From a checkpoint of a small contrastive audio-text model.
Training: nadamw at rate 0.001, 6200 steps, batches of 128.
Data: trained on drum patterns on synthesised drum kits, 26041 training examples, 30.5 epochs.
Rows from block 3 of the text encoder, named by matrix and row number. Rows with one number belong to one neuron. Each number is 200 + 30 x the weight over its row's rms, rounded and kept within 0 to 999. All counts start at 0. After the name is the row's rms in percent of the matrix's.
# fc1: MLP up (text_encoder.blocks.3.mlp.fc1.weight, 512x128), inputs 0-127
# fc2: MLP down (text_encoder.blocks.3.mlp.fc2.weight, 128x512, transposed), outputs 0-127
fc1.480,109,169,194,236,196,210,225,240,244,207,207,221,148,206,208,229,239,128,175,230,200,236,157,233,229,214,208,235,194,148,216,188,216,220,149,214,151,177,205,137,243,210,230,197,221,162,246,217,218,238,244,220,227,196,204,152,170,216,230,231,244,216,161,218,223,166,227,161,196,164,211,186,247,188,187,225,188,200,199,185,227,249,226,188,166,224,186,229,184,137,156,207,162,239,179,176,198,158,186,187,177,179,198,165,242,224,210,185,231,154,216,180,149,185,222,151,183,193,141,222,164,218,243,185,210,210,193,173,257
fc2.480,107,180,254,213,186,199,172,178,271,221,183,191,173,205,192,217,175,203,206,259,153,185,209,183,231,223,178,227,205,239,190,218,188,173,201,224,178,162,213,227,254,249,179,211,217,216,228,197,165,185,244,168,210,249,183,232,141,173,134,240,212,180,197,238,150,167,204,196,176,233,224,200,161,141,187,238,128,246,194,197,254,273,158,206,216,237,123,217,211,175,167,197,215,199,236,166,217,203,211,196,173,221,212,158,212,220,160,184,161,194,204,220,214,241,186,189,197,194,221,232,208,254,220,230,181,205,198,226,178
fc1.481,121,175,192,193,191,202,233,205,196,185,186,203,164,202,229,189,190,120,182,185,225,217,225,236,203,178,220,260,155,184,214,199,261,237,177,177,251,190,195,224,241,185,221,190,252,241,199,230,217,181,176,155,208,177,168,126,185,186,189,167,225,167,180,224,236,237,215,197,210,155,250,123,241,181,190,184,182,193,193,181,167,165,225,159,181,218,213,228,192,214,232,248,193,241,185,163,232,187,219,169,153,209,219,215,250,207,209,167,274,200,212,155,169,218,230,242,251,233,171,227,176,208,208,188,192,247,198,177,246
fc2.481,136,204,171,142,202,162,222,167,177,154,239,201,213,214,237,237,189,260,137,233,168,144,214,206,233,244,236,208,210,202,181,240,172,178,211,238,226,157,151,211,206,189,163,218,187,243,190,168,210,164,201,167,178,240,129,225,170,214,164,224,205,208,190,220,156,170,211,200,204,191,165,199,190,226,243,232,209,166,238,225,169,217,165,232,231,263,199,194,164,171,197,174,204,142,216,233,211,246,227,239,218,211,164,151,253,256,192,191,200,221,201,224,224,243,236,195,134,199,203,215,210,198,186,203,164,177,216,219,207
fc1.482,096,170,209,255,172,212,142,213,237,167,174,261,174,188,193,167,179,214,183,171,162,189,216,181,192,174,202,271,218,202,239,208,224,186,213,177,191,236,169,191,151,229,244,219,187,195,181,205,243,198,258,203,198,220,204,178,194,229,217,188,219,178,199,204,161,210,241,193,156,125,179,190,155,174,200,170,120,168,219,195,150,138,234,241,182,213,181,214,190,197,164,152,185,228,164,213,207,230,195,190,173,244,224,211,224,164,240,212,261,162,190,199,254,173,219,265,189,226,220,154,213,191,196,211,250,185,198,171,201
fc2.482,075,247,208,216,146,203,204,185,215,247,181,266,223,189,254,241,198,169,188,154,163,271,209,157,191,204,167,228,239,223,177,153,201,154,214,267,210,215,211,248,192,222,184,177,172,208,217,166,184,230,178,199,186,224,138,187,227,229,208,183,232,188,217,219,195,167,145,264,242,187,169,202,170,197,191,160,226,178,146,221,189,231,204,185,173,241,193,217,191,205,203,227,207,141,230,172,229,248,197,241,219,188,203,210,214,216,170,209,201,218,238,157,205,186,162,210,165,180,221,173,197,183,256,248,192,271,229,184,207
fc1.483,086,157,234,229,207,232,162,233,229,210,166,246,222,233,219,152,217,202,185,195,216,232,198,215,183,190,196,190,196,227,234,199,183,224,217,203,195,245,231,211,192,206,237,234,203,177,178,160,190,192,181,170,223,201,284,196,263,196,281,200,184,197,216,138,211,200,157,212,170,145,189,183,184,178,207,229,197,176,225,166,174,180,249,242,240,178,227,157,175,207,189,225,194,182,160,172,174,202,163,212,251,183,152,229,216,139,235,276,229,181,167,148,242,185,214,245,197,188,166,202,188,166,162,217,228,159,225,179,179
fc2.483,071,227,231,211,159,169,217,168,171,205,177,159,179,196,210,183,240,252,156,224,179,186,173,225,193,188,244,201,198,223,181,205,191,185,231,236,222,214,134,254,133,204,181,220,216,197,198,212,205,159,196,225,127,178,227,166,185,209,176,217,189,187,187,205,166,227,152,166,177,231,151,184,198,189,212,238,205,209,233,242,258,184,206,185,234,184,220,239,181,203,181,196,194,188,177,257,197,261,233,235,260,164,197,191,190,217,180,213,215,215,181,290,165,227,197,170,158,183,237,171,213,236,166,221,171,207,195,281,165
fc1.484,080,242,178,230,178,195,176,231,208,156,160,169,168,206,265,144,196,145,207,218,164,173,188,255,218,136,178,231,186,160,229,228,172,197,182,195,197,179,194,220,226,233,214,203,212,189,220,231,202,227,151,240,169,205,179,185,248,194,184,203,199,212,230,243,193,149,201,202,238,166,174,184,188,177,145,207,209,210,186,200,222,177,230,259,175,165,264,159,149,171,152,187,213,231,194,199,177,166,195,219,228,233,158,176,173,215,237,220,262,188,175,235,246,206,153,206,179,204,163,249,187,151,217,164,204,175,200,146,199
fc2.484,072,265,239,214,159,235,196,140,179,200,211,218,175,208,193,169,177,190,196,193,230,205,197,206,222,180,232,170,234,187,164,187,182,227,186,186,179,222,222,189,169,218,187,202,209,220,226,181,209,210,166,177,232,222,185,237,210,174,199,219,138,232,189,192,146,250,178,263,190,179,212,240,174,191,190,189,243,148,204,217,168,237,205,157,210,241,146,212,239,169,227,125,232,175,240,232,211,267,209,162,231,168,231,171,192,243,227,217,236,234,193,227,229,183,170,259,223,248,177,211,259,147,161,234,175,194,213,175,197
fc1.485,093,230,244,194,245,224,144,263,231,237,243,227,175,249,184,231,220,186,202,134,165,194,174,248,168,179,192,222,178,222,222,197,239,226,193,186,166,244,189,224,169,224,221,229,253,178,159,192,226,177,230,240,242,176,221,154,243,178,238,177,234,202,187,230,204,197,211,187,164,212,232,153,232,252,151,187,196,181,180,168,175,211,191,189,148,216,217,213,192,166,219,202,171,197,168,192,213,153,144,214,175,284,209,216,197,216,227,220,196,213,139,198,216,207,215,153,215,190,179,239,211,211,209,235,209,207,254,195,243
fc2.485,071,193,224,218,202,229,198,239,230,190,220,257,145,216,216,236,228,208,269,212,216,194,265,207,211,115,194,212,216,165,231,208,156,211,187,153,196,155,164,222,180,234,180,176,227,218,192,203,223,198,192,160,172,191,206,181,163,166,210,218,232,191,224,226,217,156,198,206,165,169,220,215,253,216,175,199,151,216,239,194,229,161,236,227,265,178,211,250,205,223,142,221,171,214,162,189,211,210,237,247,214,205,215,205,233,184,113,189,226,165,160,242,253,226,254,184,214,233,197,180,182,185,205,225,206,214,176,180,179
fc1.486,099,210,225,252,168,182,190,164,177,198,148,195,191,259,179,171,221,229,190,207,183,198,214,162,174,193,174,193,185,172,213,196,231,213,180,209,157,245,212,229,146,248,290,193,238,185,195,188,188,227,239,231,246,226,248,188,172,211,223,185,221,219,228,162,200,140,204,159,197,194,213,209,184,205,202,180,122,209,226,204,223,153,204,254,168,155,198,211,204,248,204,165,207,185,155,239,167,187,185,204,242,177,152,196,177,134,205,224,244,209,148,181,266,216,225,252,191,155,196,213,186,223,194,178,210,172,189,171,171
fc2.486,101,206,216,204,154,181,204,178,194,190,188,193,207,209,222,201,232,241,227,217,176,175,226,196,202,231,231,173,223,232,179,231,203,188,195,236,253,210,192,221,175,182,212,210,210,244,215,212,240,156,215,177,136,230,164,215,177,212,152,216,226,199,162,242,174,195,145,172,249,191,143,188,231,192,210,257,150,226,208,233,186,182,193,203,291,185,225,203,190,144,210,208,143,191,192,225,190,200,222,190,209,194,166,156,277,224,214,224,201,265,236,235,197,157,215,209,201,168,149,195,168,245,159,217,159,133,191,208,157
fc1.487,099,159,197,230,209,260,149,244,184,165,197,159,210,255,266,207,181,215,205,176,173,192,121,184,206,148,180,242,163,211,208,238,222,219,191,163,156,211,160,208,215,224,271,191,211,223,221,191,236,165,240,140,214,192,201,186,224,180,230,177,211,155,232,204,215,174,221,163,206,196,209,196,197,249,151,245,197,235,231,198,197,218,218,177,191,209,264,224,159,194,183,202,236,206,191,192,223,181,138,193,186,225,202,208,185,192,207,194,177,181,161,219,204,262,261,173,169,193,147,189,196,217,188,190,239,229,254,169,230
fc2.487,122,170,247,222,218,240,183,234,213,233,180,222,141,189,217,162,185,159,239,145,163,171,187,188,203,164,204,274,195,147,241,179,232,254,188,174,203,209,210,240,204,189,267,239,243,171,205,199,185,203,235,164,232,167,237,183,234,178,245,199,253,215,224,220,221,203,205,195,175,176,213,155,224,222,141,206,191,228,208,204,178,225,213,180,208,161,230,173,133,243,175,203,183,249,187,181,192,171,179,209,166,231,194,195,223,151,200,232,235,184,188,159,252,241,270,232,201,191,165,213,198,182,221,218,191,220,213,185,239
fc1.488,115,198,236,228,199,179,193,155,168,155,165,208,254,191,187,154,198,200,211,169,204,157,185,184,177,172,220,223,187,224,218,219,174,247,172,203,190,186,135,183,172,169,256,264,236,170,231,144,251,174,219,173,201,198,210,235,256,222,202,193,213,232,188,206,224,189,181,166,215,172,157,228,190,249,172,238,234,229,223,218,191,204,218,216,174,162,197,161,157,176,134,200,200,189,170,264,179,223,136,255,219,197,174,183,170,147,190,233,198,171,196,237,248,207,236,161,182,180,167,193,171,189,151,205,197,157,198,171,199
fc2.488,110,186,217,163,198,216,192,169,206,188,248,206,159,189,175,189,174,226,213,200,164,206,216,246,208,241,190,248,172,171,214,204,188,165,173,161,201,155,149,232,231,179,151,158,193,241,188,231,179,157,272,181,159,221,156,195,156,206,177,238,198,143,235,242,216,194,247,198,175,214,268,158,217,181,202,187,190,181,207,237,186,186,177,189,238,264,192,234,234,206,219,215,195,186,203,221,173,261,219,196,135,162,193,185,207,201,167,145,202,258,209,216,174,240,215,208,232,205,168,200,250,166,177,171,137,174,206,220,212
fc1.489,089,173,237,173,177,199,168,212,234,187,211,226,137,203,185,238,178,139,158,206,167,211,146,181,200,219,205,204,206,154,221,176,214,207,206,161,193,245,208,148,193,239,204,264,181,184,233,175,187,143,193,173,212,157,233,189,217,136,258,187,201,194,225,190,242,231,186,211,205,204,231,173,172,236,200,196,220,265,191,134,170,188,222,243,220,188,238,187,181,254,160,197,201,263,167,215,137,233,165,191,206,183,214,212,164,167,210,184,198,176,219,202,209,195,194,257,224,200,179,201,160,144,188,191,159,179,238,243,169
fc2.489,072,247,165,206,180,206,240,198,230,222,195,202,192,173,227,157,224,212,183,202,226,183,200,177,214,271,212,149,214,170,142,182,193,210,269,235,231,197,155,220,166,159,178,197,205,187,181,197,186,188,227,179,143,237,172,182,202,212,220,181,198,189,213,158,209,226,245,266,218,157,174,192,179,184,262,187,198,197,219,223,219,145,154,183,252,247,152,216,203,182,242,216,191,190,181,248,202,200,230,235,184,173,219,191,209,164,180,191,170,243,197,195,165,203,231,237,230,228,197,235,167,203,159,191,205,115,158,243,143
fc1.490,146,199,241,215,240,196,235,208,211,181,164,192,188,215,251,151,207,170,221,169,219,196,212,237,180,149,178,245,140,226,206,190,189,200,175,194,168,248,217,165,172,244,248,183,206,233,205,209,224,235,216,235,204,205,189,190,244,196,258,190,257,245,188,200,204,181,172,183,187,135,230,146,239,186,172,231,198,185,141,216,146,168,180,215,214,140,264,176,152,186,183,202,191,187,194,187,223,182,213,219,192,244,139,214,206,204,222,202,272,204,174,162,193,181,232,189,173,196,175,234,205,233,171,238,223,194,223,137,237
fc2.490,168,205,155,150,162,197,199,236,234,209,193,183,237,204,232,222,199,193,231,190,192,211,194,161,191,230,213,152,200,167,221,160,201,209,212,183,234,175,186,194,200,156,169,199,196,189,162,183,177,178,184,146,209,168,250,213,241,205,211,155,181,234,198,158,211,256,207,183,233,223,221,222,194,222,205,234,298,218,223,181,234,214,196,198,240,174,211,231,220,215,191,248,182,189,210,210,231,249,152,208,217,137,228,201,174,211,144,190,184,212,186,196,146,153,214,164,257,164,222,145,246,212,197,220,187,191,144,282,166
fc1.491,103,172,236,204,207,204,165,218,218,200,168,169,182,163,173,204,197,195,162,149,156,215,146,205,194,209,180,229,179,149,229,172,168,237,147,176,223,177,203,247,235,207,259,280,215,173,171,200,179,160,197,175,181,177,203,164,216,191,178,193,243,144,150,206,190,158,185,195,197,215,244,196,189,241,220,191,166,239,175,173,205,238,225,160,185,173,161,219,184,242,143,221,209,160,180,185,189,221,200,204,197,256,229,138,184,175,190,249,221,179,211,209,206,244,182,256,195,167,198,204,225,142,241,160,225,242,190,241,182
fc2.491,093,198,206,234,158,180,234,234,248,218,193,192,202,185,160,219,171,200,242,251,215,241,214,151,224,271,192,147,212,248,190,228,175,186,243,248,197,185,216,220,174,193,182,213,176,235,211,168,182,187,169,188,205,232,209,251,195,215,186,245,205,278,211,217,189,178,175,190,271,202,190,259,199,168,191,221,242,232,205,224,190,239,175,218,251,213,195,245,196,214,198,225,222,175,288,180,191,193,221,161,183,199,173,177,199,223,158,214,158,221,197,179,125,206,210,214,209,176,187,220,210,233,198,281,185,201,174,228,171
fc1.492,136,177,211,251,219,182,212,216,234,196,169,213,165,260,264,215,193,181,210,149,211,187,165,199,193,176,207,247,204,205,223,173,184,224,174,182,164,266,189,135,190,220,254,171,191,218,190,185,260,234,217,233,202,191,193,178,270,205,229,192,286,188,196,214,191,232,166,205,207,135,255,187,224,206,194,220,189,208,165,222,164,206,196,190,222,133,242,171,183,149,199,258,157,213,192,218,182,178,207,265,190,208,162,194,208,173,183,164,279,180,188,195,211,215,224,223,206,213,191,198,165,182,218,199,202,171,246,176,203
fc2.492,131,199,174,169,158,200,197,185,194,193,191,201,220,198,259,151,189,208,234,203,164,220,195,219,205,215,215,165,173,193,211,177,217,205,226,186,220,154,186,183,208,122,150,183,228,221,156,217,177,210,172,222,167,197,211,179,204,251,209,200,180,227,227,198,254,228,270,181,180,221,162,184,221,191,178,246,263,196,207,196,167,158,198,201,265,162,194,251,208,215,197,195,182,179,194,182,254,226,156,195,206,155,233,231,212,217,182,214,185,221,165,154,196,137,195,150,271,208,215,149,247,185,125,212,152,173,154,182,187